{
  "model": "image classifier",
  "image_size": 32,
  "translate": 0.06,
  "hidden_act": "gelu_tanh",
  "bias": "all",
  "parallel_block": false,
  "conv_stem": false,
  "layers": 8,
  "width": 384,
  "loss": "cross_entropy",
  "residual_init": "none",
  "lr_schedule": "step",
  "adamw_weight_decay_other_params": 0
}
Rows from block 3 of a small image classifier, named by matrix and row number. Rows with one number belong to one neuron. Each number is 128 + 32 x the weight over its row's rms, rounded and kept within 0 to 255. All counts start at 0. Numbers have three digits each.
Before each neuron's rows are labels from the 100 images, of 14848, where the neuron reaches its highest value: "strongest on" is what is common among them; "peak at" is the part of the image that holds the peak. Only what is clearly more common there than usual is listed. The data: rendered rooms with furniture. In brackets: how many of the 100, against the usual share in percent.
# fc1: MLP up (model.blocks.3.mlp.fc1.weight, 768x384), inputs 256-383
# fc2: MLP down (model.blocks.3.mlp.fc2.weight, 384x768, transposed), outputs 256-383

strongest on: window (99 vs 59.6); count: zero (43 vs 19.8)
peak at: centre (70 vs 6.2)
fc1.432:189119154117122093145168164117127138153149102133096113183136124108147069178175182153124088113112138142078153121126131077180105176143155135139102158170120120188081093104136156129071195117124178133147110125128108151108179116092132173145058140150100148085120067075096093146106124159123119173107121104091105118092234106081083108117130084117230111097165139188045145163148069116151148138136
fc2.432:117096187134097139137182129118192108097136097060149146094101115151111116114077084087139161128129134081108073125133110116131157131029128176124077121108107085105124154186122135087132141103131150148110167109191122162147137125124119120131110093171092171099064140175072123087085131155122079136223095144201163119105115115148109122132100123167172110131142137094121148156104110106123110116100

strongest on: count: four (43 vs 18.4); umbrella (40 vs 15.4); arch (33 vs 15)
peak at: centre (41 vs 6.2); middle right (31 vs 9.4)
fc1.219:131187099093142127119144112125128133193133125096161138111129137151127118108133112142120098146120115143145100138047153080090119111126183134148084132155105132101142138123116136162129097121124175166101103181151183100164163169115131093172136138117166149169114057123119120226110114154112168134190125125183149165088177148121115120091136166106109095143172135185146098135142142047136084121159
fc2.219:079134133123147130145118196158146108123069110053145161163092116075144087178173149142160153140151107041084199136140108136116122151125092082117157159124095094156115068102157100141083122166127121152141145122115126107143154153149125159137169135136086117091103146103129100143098164132108091145138140178080040117138164126106147094163043091105146127140147076152089131157180154148142144114096

strongest on: count: four (46 vs 18.4); lamp (36 vs 15)
peak at: middle right (50 vs 9.4)
fc1.386:198135168127057182117158200139132157117090129140123098147146112144087156102101086065110096163157101137121164093161171138126098199159138135114153144145138142115204103159089107127147093147067105096123149099127133166136174112108133102180078137097145044182116125165104105157169145108169128133137183134140085157118177193133100126114156146129146093143091114109164132162104100152108094171123
fc2.386:125157108142172108172120098143095115120141184135066113143139114071106161113196192116119154118095121098189109137082120092159138101144110124179109151125095151131114148175118122091091132127126160113141118135201105169111087125126135086133144133052153199132071093113120134165175100131084075160148139114148127070097092111090145147186079135105173182118125134151138152142130190158082115100084

strongest on: count: zero (47 vs 19.8); black walls (33 vs 8.6)
peak at: bottom left (86 vs 14.1)
fc1.720:151169120118110183130101187101088164108172117125137109158189100138107111161162119111167097174142156181117084113130095141080062107165184164129126124125044163083117180135149152068143106114117164113137117159119135116105088143109152095151077148119118100103158110180107129106115154118158193161163117110125112151123125108147160162163126125178130177107133189083160137161060186152097087103102
fc2.720:157068127145097093182121111103127137093138180120130143176135118101105192109149139099164137091131065091083112191162099141155158127158122177110140114136159156105130090153129069094155190076136115125154151111137146098126120115108155118147127089157155131122093071137165122163178146146094078141148117133097119117150179069198144110086135129095113189164118171117124159110170150114100221117179

strongest on: window (100 vs 59.6); count: zero (48 vs 19.8)
peak at: middle left (52 vs 9.4); middle right (26 vs 9.4)
fc1.518:124168106088114166118107133112143121108107140162103092071082145135144109181169123147175127141160143201153116165125138095093093142133061154084159108190128092156105151068150183133136097136110158132154136134098059169121097154115126159100094121139118105178095143126077047213102113109122158202144106154126120104065120103117108144116124180124119148098163161144129116071136124147100139125147
fc2.518:171062138111122154084126165126131176206107137143075133140115185146113124119128130131075173113157090103092125164134129108114098223124128169096185163146149128124091126094134148119143154101154200148138154120172150154133124077098094126100072142118148132098170142155134059127142112118151114101214118112139140145102101057137086134134136121145163137164216091171139100172147183132121075057090

strongest on: door (94 vs 40.3); count: zero (47 vs 19.8)
peak at: middle left (50 vs 9.4); middle right (42 vs 9.4)
fc1.316:139120152152096160128126072094142115137139121119142071147112103122062120092162149125147174106113147146152099123085208133137086144224158119161098187151141110122149165151152099176131090128184118073141150158159152161144108062144133151097088175130152101133170159152104132132129099162113147110103083128171185166187099056064078142126080123111091194149116129185139119134181149135118137076118
fc2.316:146167158137145077164111105123138055105154160075144071138124173145152097140150182129108085177160112116187119129127107121062149122079141139160134077119115163167079171145146144098114121091141138142091063103160062143128086125159125098185159151085059130059101134073182141109124135083118145170153221116178089122135127082184114101139170114111175105159110136136135131152067056082050174177114

strongest on: door (84 vs 40.3); count: zero (41 vs 19.8)
peak at: middle right (37 vs 9.4); centre (29 vs 6.2)
fc1.640:155123108142154104153108055147135125177160126117169113127111063115140105106093084113119135119098198164201116128104092152154159150086133172182177174146173116131099158103129143157139137176128143072110152082145115169118131064194144158093172159172125097082109127063148161136175123116100145135114111098142144168098114122112137134149168108082157122153083120122189116177135093131075113108129
fc2.640:182138119255112152099091151104100097189154077155111140153114094107122167135134159155161141080166158142117109108123173158196100160164186067139104130093139103134130122140173183103132175061105193156135123170112121162132131081127151158115081152152165092155091098111184151187083194102140126103178155187155111124106181096143120166115151082100106141116077112103182121119136130108165111187171

strongest on: barrel (39 vs 15.2); umbrella (37 vs 15.4); arch (33 vs 15); largest object: barrel (28 vs 9.5)
peak at: middle right (47 vs 9.4); middle left (44 vs 9.4)
fc1.499:072106125103083183116154094152129167203103076087148108095107084105162108126077117090141124148147088116128105134164074140134100094112083119173170130141115091155109128105142087096101126173181166171113131132124079207108176175175108201203180125129138145143134142151068142137067101119112165142108131147148090137189121142122174146105149132086149156181160133149163113124091081118120108105139
fc2.499:084139128153106110110117102139110103069090102126132096094104161155084129126134160105143163126121124132182188114136134200155142178127087132155068118121054113142122154153150129114124035130164125142082071121125155115102126084136085092128117139164096124112179104115082133125129149132145117120190189114085161112132115121145135105129188120170164144144136061175122156128122163092117096194078

strongest on: barrel (74 vs 15.2); largest object: barrel (67 vs 9.5)
peak at: middle right (40 vs 9.4); middle left (26 vs 9.4)
fc1.577:142062126137065139134161153176099172127133096180098123050122123132099085173137130101180151155109150159159124134171141113135148176189127102103093105115103112196102170114119124065092155141151114082136135099195108094174168100151134147120154140127121097130112103088143180144106155184125091117134123123068148134110131172117093114121146129189186173150148108041078148137161134073104100115087
fc2.577:147095144151179186121151137121088156089176079125158140158124113135162099160131134125037121180171169169061104154160104109105103127082138106084113121135094135110173144110093052109153139147168157070156186125147157163153176128100133136096121114160105147101130107095124189161116206094154124145164162146141114129160159098153201047149090186152119130155111178174142116189152121134156132136113

strongest on: door (85 vs 40.3)
peak at: middle right (44 vs 9.4); middle left (34 vs 9.4)
fc1.167:186115137140180165118166155138082094155112110075110105122078078072161109090165123153163135143076170073108107063161152142191153126073136074211102145097152103140099098130090189113165146101115079115096163130116111144160100078134089114102165134115179107107121155159103161159108173140118080143154104098114133120127135095166120079142151192144158091090103126135163147165170149052156132192154
fc2.167:132162126133098112138103117138098150128094111147103107160185220158102150116102138128179104136121109120134098211091068111103142148157122110161106111090152080144209037099099102141133165158165171101154103136075168105141109107123194144143075074177087110112181121135157171046247094152101126146115114105129086112154148110088088166127147104101148163181130097129108156130149119153129118064097

strongest on: ladder (37 vs 15.3)
peak at: middle right (40 vs 9.4); middle left (25 vs 9.4)
fc1.381:211076161146127093139072127109104187136100083117157100102086132107154103102139121126119125109160109175114133156159143109095139222157151138155114151106083090155118117041129222166081079155139141090137197128137135152157142165109132104089155148106089139135130141112113145154167152152119114135105157154152083123135138075154152185094110106120143130118138099151136179081102129161169122108055
fc2.381:132093150121095110198130094147137112157196091063151149109126152131107113158131115117065112090114146128118124098164118188155111121167091159099111166130123108075045191082180111156166116133171197155173148141119135079148113207108109166157182089120166127134064139141183099110102150113094148103146186138156055111144122135159092125150108147079131132130129079146127123155147124072103119137115

strongest on: count: zero (53 vs 19.8); pink walls (35 vs 8)
peak at: middle right (51 vs 9.4); middle left (45 vs 9.4)
fc1.368:128112136136102076090098103163012144133141114140109118139135165158159175189116120178130140129085068157170154149112141106104075174096141163065164146122133148097170102142167113171155131192133144122109145172095048121143111223103125129164125097165122087151139102175139138106128124072166166079142137081116141121052123130131132134112119113165126137133123125135092140063113097080104167152101
fc2.368:113121206133102159125163112071169156106142081147112118114125158155121180129135128075086135147103079104123147163100147120120118125129180090161162071190182037130113078106116081164164129130130130086117122053110188165054148126154092088078094150104135070148208133147117098174107084148158155113126113144064189086150134109163136134168153114185084130109082139121090198114115098152151130162074

strongest on: ladder (44 vs 15.3)
peak at: centre (33 vs 6.2)
fc1.104:131121184100163099138111139154096146082137098131160159180190182169133159131106163169042047084155067123108097119152130124171070094150102117119137145096143124099159127080095119199141097111060144156140099136140140145118158167141149139156115147196093099096177142142167140145144060116114079184088099117144146112133058159167155151193120076095084121151163165122088111121111124173149095163129
fc2.104:118164121090060146184114110131117123126131147092099157145103172118139099160117085171213160136160117105158116190104135125123132128142140122102161113076099101108188172177107137162108163116160118118136157127158140158130123152077092155156180125113134180126116182155113174136122164193109091109105101131136049101182115116140189101090102131175106132147121082156138073128124120097104142137117

strongest on: ladder (39 vs 15.3); flower (38 vs 15.3)
peak at: middle right (59 vs 9.4); middle left (34 vs 9.4)
fc1.59:112156127154173197116141165203136113077123075116141133147123098143117148113143123124161130146170080141173126130110121117158096083110095131069140065167100151133080082131135156139114147088147114139083134138121175152159167092113169128129118155204114146138162156091166114140128161121094174198137174152103115125172143134099179077102111101061085111115135171148161167189114148161165091059140
fc2.59:157181086192107122148129119075132160078125118154142124075110153086154166178137168146096133123137128072160164127078164186116109103131101060141086125161138135125134146092154095134160076145066141150128134117139130197103107081067109143145174192124181063104165116084128180166075098142153125092186117159182149112146139147102075147103170177155197190183114141124093117119118102103146088116105

strongest on: door (100 vs 40.3); purple walls (29 vs 8.3); blue walls (28 vs 8.4)
peak at: top left (48 vs 14.1)
fc1.208:154161149135182104102186128172135143105092162106115138144151133078167146083091122121162063101136117164148135138133156134146137175133024071128109124139149144137199127153097160136126165103135069075128137108167108078091143131157164101129114118077082170084132092182154112117116065130106192123128117120156143103138160094099119165078122144135170062154121120130179164171070115113135121147096
fc2.208:063155183107121125163135176094188136130159117148125145138156138230115139189107136101121135154150107118086088160146139076086100095108114141133181156149119103099076091108148039159114148147095148205104175119077123147147104129100083123144118143124132134140133165098082111150132177120083127112115123184116131146067097115061157091175154138155091171151102140128084122133110131155156118108145

strongest on: window (98 vs 59.6); yellow walls (25 vs 8.7)
peak at: middle left (55 vs 9.4)
fc1.604:137097075184137179107144084094148147123143169171134122094159181185147104177128109109122141149120131164102149140100153092110131155141093145107182099142199116143071087186200194118097111114148160145180154153166102125080136117158138134124119139154152131144099165105138119150087055102126087102122088122146164099098161096123093135088126144093075093076153133120127117100114195150094142161180
fc2.604:178136141197092097052146118152156117138128076141099125135100111113113101106206147125119084085124170112074132119168089153140083168104105186186077180056084101142170163166174152114146126108097128149108137148137120143137129098071155120120074108068145064095118131110134143172128185162107122134168156090148160182097139086122109087144182102179126163131127148108128103093109119149130148124087

strongest on: count: four (38 vs 18.4); robot (34 vs 15.3)
peak at: middle right (59 vs 9.4); centre (36 vs 6.2)
fc1.67:109114126145149152072159181146099120075085158116104126164154192112100130174136106109092119148122114134123153120141146128095147115188139113144158113201164085118108113177108139120131192090122095122132167093158155088118157101078136083164114112229120153117137148096177150102125138100082146144119131119078053146135100148094079088114124109149098080191143185128115088127106112128181097114146
fc2.67:103146048095183159088142087119132165117152109140140105094074077140126103110134129159106102158123123060169163157083079080160125109130136154111160128124122132107066136151045171147110132123166154163142136148162144132101070147138131137162147126197118074119135104181119156116149185101144167100098081137094123098128124143139111168137142095210147165161163127170146153125082132086128114104140

strongest on: ladder (49 vs 15.3)
peak at: middle left (28 vs 9.4); centre (25 vs 6.2)
fc1.27:138098049161044110092107146110047145147133146141161125185081155030108127134110092080158095138107183154150103088153158170113114134106131126140100187137082106124164135109102116140111170110109125107149161134164108176081145169184115093133129153103090133123058117166157177140185127153151125138119107102090143141167092115165086088102141154100129139111158105158145086152103125073093088179087
fc2.27:157165117111140152128090043124152144106067098107156033011130069168076179112137136115124165125099094148204127160077142104140131157170091102132134109149138110154134130160164053104174134147096119162138108159110131180100107145134090131187136158138125160087132136097091182157116125121160162110155145174118126152130160144165192121124120162149156110148141091100116155126146149160096128077103

strongest on: flower (44 vs 15.3); ladder (35 vs 15.3)
peak at: centre (46 vs 6.2)
fc1.91:141105106132104130096087106066071138150130075190152087142099162106152122120174131106146107138108124103148173124135147136091118126165180137091131111129156049178118108111192102109146114133167178087098116074151128143123120149163128117110134155108091128220095175127133150097115146130052156125119129083086119140165161119144038133141036101106162128122147192130121151189072106084178155129130
fc2.91:125130125099168152127067127139165186113081112130123098119102129144127111113142089096116119152176120079104137097133097159121140140056184134133148159236108133141167142091122089123148087106155175112143141120124106134149105107100141142121138177094183069105139158102105111109165116149110141038100119206117087116165155061154121118200125129126158047152115122084149149173147098112142108151140

strongest on: barrel (38 vs 15.2); largest object: barrel (31 vs 9.5)
peak at: middle right (52 vs 9.4)
fc1.203:099135123155105155097077083128179157104138173119103126145164114203125106037169092128177180110173175119138117144117153213110123137118075083104123152110099112075112153200172149121156114115146121106166092073096170137133094096123156114142136141066139122107170201152097149111148166078175155095196120089174175085144116093143171140130142135153128089124069128129077090136126121085135219081169
fc2.203:147163165156202101132099099178083092133160144168152150059085174119142162186124128113140108119106144143110113159122132095111170119053153131115139132130160172133144104152111132080069118144097169176087187137145106107099158190180093147152110150144126125185145133130132146136124126096120136079108121185073149155143155126119084078129099128079096146072123128145138122115138179121114081152097

strongest on: door (84 vs 40.3)
peak at: centre (54 vs 6.2)
fc1.170:133138147095123142114091145172180098132070076114126044112174112177113150065129154115124165119135121186138155179155102126176126140112028121137100146136074134100084104116170119104125151113057109132097135125150086112221111110084137102095103156084151063137091113135077091111160146120058153109142126151123136100106116132178172151128132124121119140117126132115119159149096166136128114098124
fc2.170:153056161100133142116174068114094139081129170159100136127154131086151122151110119136131152062048102076142110178094208129162133215184114076166152160137067115145111169127197109085166116125144137057138166163106121183083151081142140090123075144151103136145158190137113210122110105149142181138092148134147186154120069136097094174127121082086138155090089113095155103149154135121131077169138

strongest on: ladder (46 vs 15.3)
peak at: middle right (42 vs 9.4); centre (30 vs 6.2)
fc1.253:147144162173100155120174103163129163185137159125094128086171153176129104130109102124092175148152144128126150130129122107135167095133173142120175111125188144124125146109153141113072054159190129107180076152108146044091139095043102142182136101115128152145156099119066117159121111172139110156195139125123176087106123132140161066115129140129148154088130126140110129101118167143131152175124
fc2.253:119106088176141133101134120164109047120122163105199137164147111077131169100151157148076122154122154111133173120145073125142183137083158122087138136137138106073104113091117167102188145060107099241186137075129117140123109138106150120109155132143109110128107165078163111088140115091088169109016118106060125139133162153160138136155183138080153119150148101188186131165179125137111191134118

strongest on: flower (35 vs 15.3)
peak at: middle right (46 vs 9.4); centre (37 vs 6.2)
fc1.719:129133084111089156107098081074125112121095113110156047126101112107158153125123174078133131116129141129102124164123148137122109108168162112124156119112152097150068108172122109101142109125158128106131163089127174137114162105114137092122099092150153152091196136140107151068096199110131131144132109092126122139131145148088148088125194120131122112174171163175105130121117097076144117136121
fc2.719:100160102125180186046120121168089155091113057097144120095118167086181093187193145111101128143159135141138150131139140051113143084115088065116087053158107135146101105122130104124095123080155073172135110157126080104134114135105149133170173105164158101158158098144148096090144171121137102098178153074187157103140184155099131100172127122149135096133074194080065152034109112120074133142190

strongest on: window (90 vs 59.6)
peak at: centre (71 vs 6.2)
fc1.331:187209109127072130098124133152135101177102106138152161208119137110150181133112169130152159135085124084106135162120116161119151116099168115161104090126147135136186111153150137127176158096103145132092182116108156128104088138154109161118074094121063082158157131119124093124113124119119109095170119109161086094110125060123158111167085106100145120201131093099159148110125134089117137156112
fc2.331:070076103153159118108125103136132147160130109137199140132122133150144033152109126086106065085148141120177160114111105099074093102146107108096167148127087086033144103140165150129101121177125113136170144141126178108153193142127093098157150195143121137051047107143108105129133123100163127107114094112138166148126127132108140194120133102132163137132080134141126116126143159129151034121116

strongest on: ladder (35 vs 15.3); flower (34 vs 15.3)
peak at: centre (55 vs 6.2)
fc1.710:144101149101126138133120134123083137132085152114079133138162185113124106181106171128045104150137118120126082157075097134132144127149124151127064155153161040180178134145127142149142165172124159213081091159102148147109147128158168127156127124180142178127145127143076130106094168100129087072129112112175163167113161126081133162156120120194123121135145193129084090122164123102118180116106
fc2.710:121141127134084137143074135171113174148212139061213152148195130096129146156112184121140090109107153099117146165149104131105136107083087115142082150147143111112121098149150102110122128130157084044165118122148104117106172109119099173111103086132094075120091144103121100094125085148096111092126098093129090140103088163171127127109115162150177112103134112117135202124077161095153141229101

strongest on: flower (42 vs 15.3); ladder (41 vs 15.3)
peak at: middle right (43 vs 9.4); middle left (28 vs 9.4)
fc1.468:125160133060145193079115117100153134140121074081133131139076182097118106132142186119179092161100171116133139100088097128119139167126179119156132083129152139122065135080192153168106112120160143103191153125107114070101136139154131135112073081116155139147108162125127130140117117155143144098078129173159163131127156072079135118135122157152133134165118153177116130062145069113147056097117
fc2.468:120118178175138121153112139107151144110128079113141152142204067087185101080131045204105155081107123163171173105150149145090095119112126145145145153163172056099141135102094108128141077099118173157107148118139166148136122142102138110159113134107167154136094158119112082151126141111091125131144115090108074130139114196170110095156095099052181112122152132103093080115101130133177185157145

strongest on: barrel (66 vs 15.2); largest object: barrel (59 vs 9.5)
peak at: middle left (52 vs 9.4); middle right (48 vs 9.4)
fc1.633:171099079149148100163135163128098146126146094071110126133161126117132072113145100205141101111170128130134103149141171171103164159165130100179130176159094210161185116082126088161121150123063163115159062094095134135189132121110123145145055138123149109095054117100101219097087132150082122114152092124182123113112108150151075146115169133022067098129094157136103134121124160146131119107173
fc2.633:180123084141078153189103131189150097080204134196144095161067125126207160123103141095114148117144181144149160168112109139137137023102128146145113121073120103157156152100119145119107138155097096114103126182123096102106102103105060101162144114140099136135136142089147127180112118092186090119126150135116214140143139100140101134192119124085132089177100136149151158173159139124167117128140

strongest on: yellow walls (29 vs 8.7)
peak at: centre (70 vs 6.2)
fc1.295:128121102146074139125116144145104149110099125122075182095059094186086134085136091149120107135136095127119183149155112053111111131139127161144091115104100164124121142113154095146073101155172116152161125101140127120069159187191183100109110090187140100108096200127143121074074183147122125211100113118123150149085159156161148149128146097152124092107141143182120087084142174094117130115113
fc2.295:135151149157166095125070103099096121074109172196114098130202135166131155071121123074156110143135092106156128139104089097123090078109152072056157122152125062086124148146147122144158155107149189101195121158086134193085107124129133180115141155105137125118154139124107103215092156120144199083109130123144115190103103125129074109162116129150079187210161176103183129171123116185162102100139

strongest on: black walls (60 vs 8.6)
peak at: middle right (64 vs 9.4)
fc1.561:139161155138160156169126130132068123078135138066135069184121157143165119139171118159200099105108137134099087151184089172177135127097099094133154115171105101182116124149145131163124110102151152177107170107090151136142117140102150101115123142166130149109127104099084085126196075135145099100144105134160118099189116182114076121095138171111094166079111124106031151160146105067128120111139
fc2.561:159134100124103101091156104166136136141191128147127173152101105149125168130064149071122088174145132066152146154118109144130076103157136141147121132133082081167136112120080155092135108152080095133133104100154117074165099169114126135094117092116125161106165087198147142177082184158172116143180132157124131180109148079072105106139102109123120108149135157172169135108109095116137130109183

strongest on: window (100 vs 59.6); count: zero (57 vs 19.8)
peak at: centre (71 vs 6.2)
fc1.558:142119099114111106109118109169154148102145117151180138151159195114167150113140169154127172136119130108123111178147082123141109157043124150111164097174123116206143098097101096173081092155098162117138097089108072130077153153100125167151099138143104080150091076084084135202070154170121088094134094074127142100100138087144154094058085171161144160148055147118126099141076163152180127078068
fc2.558:166103190120107095083122095059129156163197085151114110073131191158121115123185175089115128097106140095109160094113104072114141185191126153133172119121139121144150115162125146130173128110109132139106162123156118149140191083125086150134134095106110129128175145109079096143086095082136119073092158134145160120124129169131109170160106166123133161086093110103193143061133090170083082139117

strongest on: window (92 vs 59.6)
peak at: top centre (42 vs 9.4)
fc1.721:117119145087131116165097162139141125173109165211169116135167168156103097161085152188154146184086157134138164130149095140210117088156097134103129111126097092091101129060089188141094113159185158080142119095096113170164181202134142105160116151151084143158104108149108133099101169102087142105086117166073100137129138104112144131186175114117139075104143127179135128155148166100107098137127
fc2.721:121140135078107096132113177096150161060082183141183144188113133110185071116153077138107107084129089139223130125163141176083092159132090082142123125135109085120077164139123060131150097163104138155239080173139150113161068119129137137149142103207086126127176133178134149110120093137141124185131147166143130143161153173126120143121104122135116196150111130119105127104119147138087106098142

strongest on: flower (39 vs 15.3)
peak at: middle left (43 vs 9.4)
fc1.535:093138114117188126072114154159148121105137109097074158199119139152116119157169100150085082144214158071115111148150093145118167112131118160158155117183116100146092156091100179137178108121137159121077107150164093157078135120106143106157153135123116022132142130065154155107165192112098163098112136167135136118177146154122123161121124100112098124073144177114119178125073083101119075147102
fc2.535:101156127156132132100130119100123108090118091111127124070086124174180083067145109137111115189114139135108148176091162136144108073128170116122113170124099104120208224117099129074141128131168150173091139111159079141128122113159137135104101174152092107097198166122144139052089123167109154115186129112147124145137165102138134096100152100103174188127134147106122122114164124143151102095132

strongest on: count: four (39 vs 18.4); robot (37 vs 15.3)
peak at: middle left (72 vs 9.4)
fc1.712:163114113155160103152162165218119105172114177149192203097134112093145189136152154140139125116131103084113107075116093139094170133049092185148127146159137108127200101185162062122039141148166058125124133150130120194112132174122092144146142160148102195161100105173159142101113160128172113126094069129128097157123107142113103134121124121126153183146090136202164076164123142131159117125142
fc2.712:127106088087139123147162177117141125117133092106112096077129137136094110119122110116145113083093183098132125103152080110092164120151129117139119178134123168126134139197055176144173120107128166085092147091160074109089093075134128089089115165118118088161153149123144138093140104178159177133109108143128160070136064167109102170127180107078068139103109104106092095104136121088125124115139

strongest on: window (99 vs 59.6); purple walls (30 vs 8.3)
peak at: centre (73 vs 6.2)
fc1.131:162125171118091128161126090156129117136181115132146083114094131099114086172201154163148185134098100092151173143170180125175118138125157070154165146124113081135126153068178152114124114104131100073178137160147118123123153142118095164109121101142071087177168154145109120106129141154094126139136107154096157199139137110154103105085126125122107118165136150148112117091069201166108143065117
fc2.131:114111149142084173117143183148152124205140180092110123151131163187135125124179140124141135139162080167108132082166086134126136128144109168146110120101149147181128141131162117048095124153093128236103064132109162120179132061212114105093187109122141155083098120066125082086174121082140129152116168153118083107108151092127174153170144093140125146101074102081116145125187054127175089151129

strongest on: count: zero (57 vs 19.8)
peak at: middle right (94 vs 9.4)
fc1.455:100156130144093101082105104142181152080145097131123113121149112130089145121117173099104074093078113168113106126172140191140136142151132126104216125122168189160180067138098152089090093130138104148111202145152160129099095187169123150158083077150163101089077124144118114157122150134151088137173107132189106170101098109155094102151167175127090167145136171127093149120116129139123138083071
fc2.455:089169180178091109147180163118084157113087148140168183173148136102128093101124206151199119139142127142139075154068131081073078140095145169122123118129138142109121119197112086117116156120135116134125128134142090180126162129142178120144125116086103184112120118125105087123120106083135133128103089179114151093115103152141137171110158109157147138090127159124143129073113071150170163170146

strongest on: black walls (26 vs 8.6)
peak at: centre (52 vs 6.2)
fc1.294:169198174090082126171129109057159131116091103170113177109176131074131116143120170145136135096152137115163156147103106152134158135142181172107139129144130090137092152068105116099096103113086120114102147111092112069093177095166119169110158068165120142184147183138163130138152165045132111158147124092137117137141097166182122098132168148113125105104182114127101147082127188162128104150145
fc2.294:171142102136115114144148205197168099158137133058110158085111114082111106129148145090148124115143111160132144119123074105150112146132095184123092145158140147160075069116094183124136144173144119148146120099131138166146118086107135130100126118167154136117111130131090114104141102157123137145144119132130140108047163075124097150172125195185080117147088137111092154139112141136046132134148

strongest on: yellow walls (25 vs 8.7)
peak at: middle right (50 vs 9.4); middle left (48 vs 9.4)
fc1.764:137088175112096126145129127123100167124091066129129059144138102119126135255099088148122130139147141100071155172151111125114184095187103098120110158105094184104193132107125120188117124111137078119174137086114091137152105127225121059116116140091088149093129098126178133131144132112171058129121117026153081133156101104140173170116146135118146154048125135103098074145079064141091122108173
fc2.764:051092077140102131140099132078196126144082152166175128169152138107146116079099148122080091153137120174109127145154100074133107137157127130096156139042195110127120072149128081154146169142125185176128167121217164086112085172159084131140162106093133126129109137207140108164186130161154148117149134152115181085183147128127112193147159195127103147141079131095111137164135150102121110089115

strongest on: barrel (39 vs 15.2)
peak at: centre (67 vs 6.2)
fc1.50:094145118166128091104145068114084135154137035215128118137086113102091138144175096116105105188117136135101210161147092143123088069147168136128126077146138091137077101144139137154105138072108211107121116145126175148141084068110115100161111165187144137151107118138135148187078091058125167094104161121108116085149170136091146121165129071139064121164166179133142159147116086129100157112116
fc2.50:127175149114099093130135110115126116114161149121129099124124094148166117135157134128126130137198127101154081133169091143053134200095104167142149160137088111097145113110143147078171186163179172110126168113137074144086094153056119154157159065099110094139116101119081091105174182139108159149202132117122159147142092101155053064119090191168188163081132094121054109148129132125141075151188

strongest on: door (65 vs 40.3)
peak at: centre (41 vs 6.2); middle right (35 vs 9.4)
fc1.367:079160105158160177119123114186153135143115083168174176128120125063124192165104141117110107139137146198117160115091167118114083106134114103152125056123129091134136094129148076123075116103091144150103149118145124128144125155148168169089152075094133095140122115108104153162128120140151175143122088210194122115085110169138107118115097178135120137097078137101114158157170148067167159148112
fc2.367:162158107116091190112162132121159122157092095076117133183121113116146149149142110152071129130147089088129161167058126119127121141118122090090162140140142143095166119137121155114114132134123112116156087150106170124093173120106129141186110184114115129161084098115120122190137119141138134149104165142142150134126118086141149104134149037085080111140133144089103162130051163092181125170219

strongest on: count: zero (45 vs 19.8); red walls (26 vs 8.1)
peak at: middle left (52 vs 9.4)
fc1.4:161218169058125135137116112197078142121120133179139111182088143149152134145125169180101174129133145078121172095170091082125167131157205158135115072109105143114064106126174116142136111145079132119124179127117133066175135111110150132162180173118045143122118134099112134093104133095179112149143140140134182116179185117119134158142106132132073142167088137153018101160089115119126148110099
fc2.4:151074201163093133137181151109168162171152115119099130132116102121070177162127103054142140136146114134149046144148123114128112158129143137067122121212107117163107159178071124182138124080070080210127079121117097093115114162132102084122085115118112156136083108129096102109109178093133127175085199085134134145114150139081116151114160119121101169136168163088155156108159106176134209094149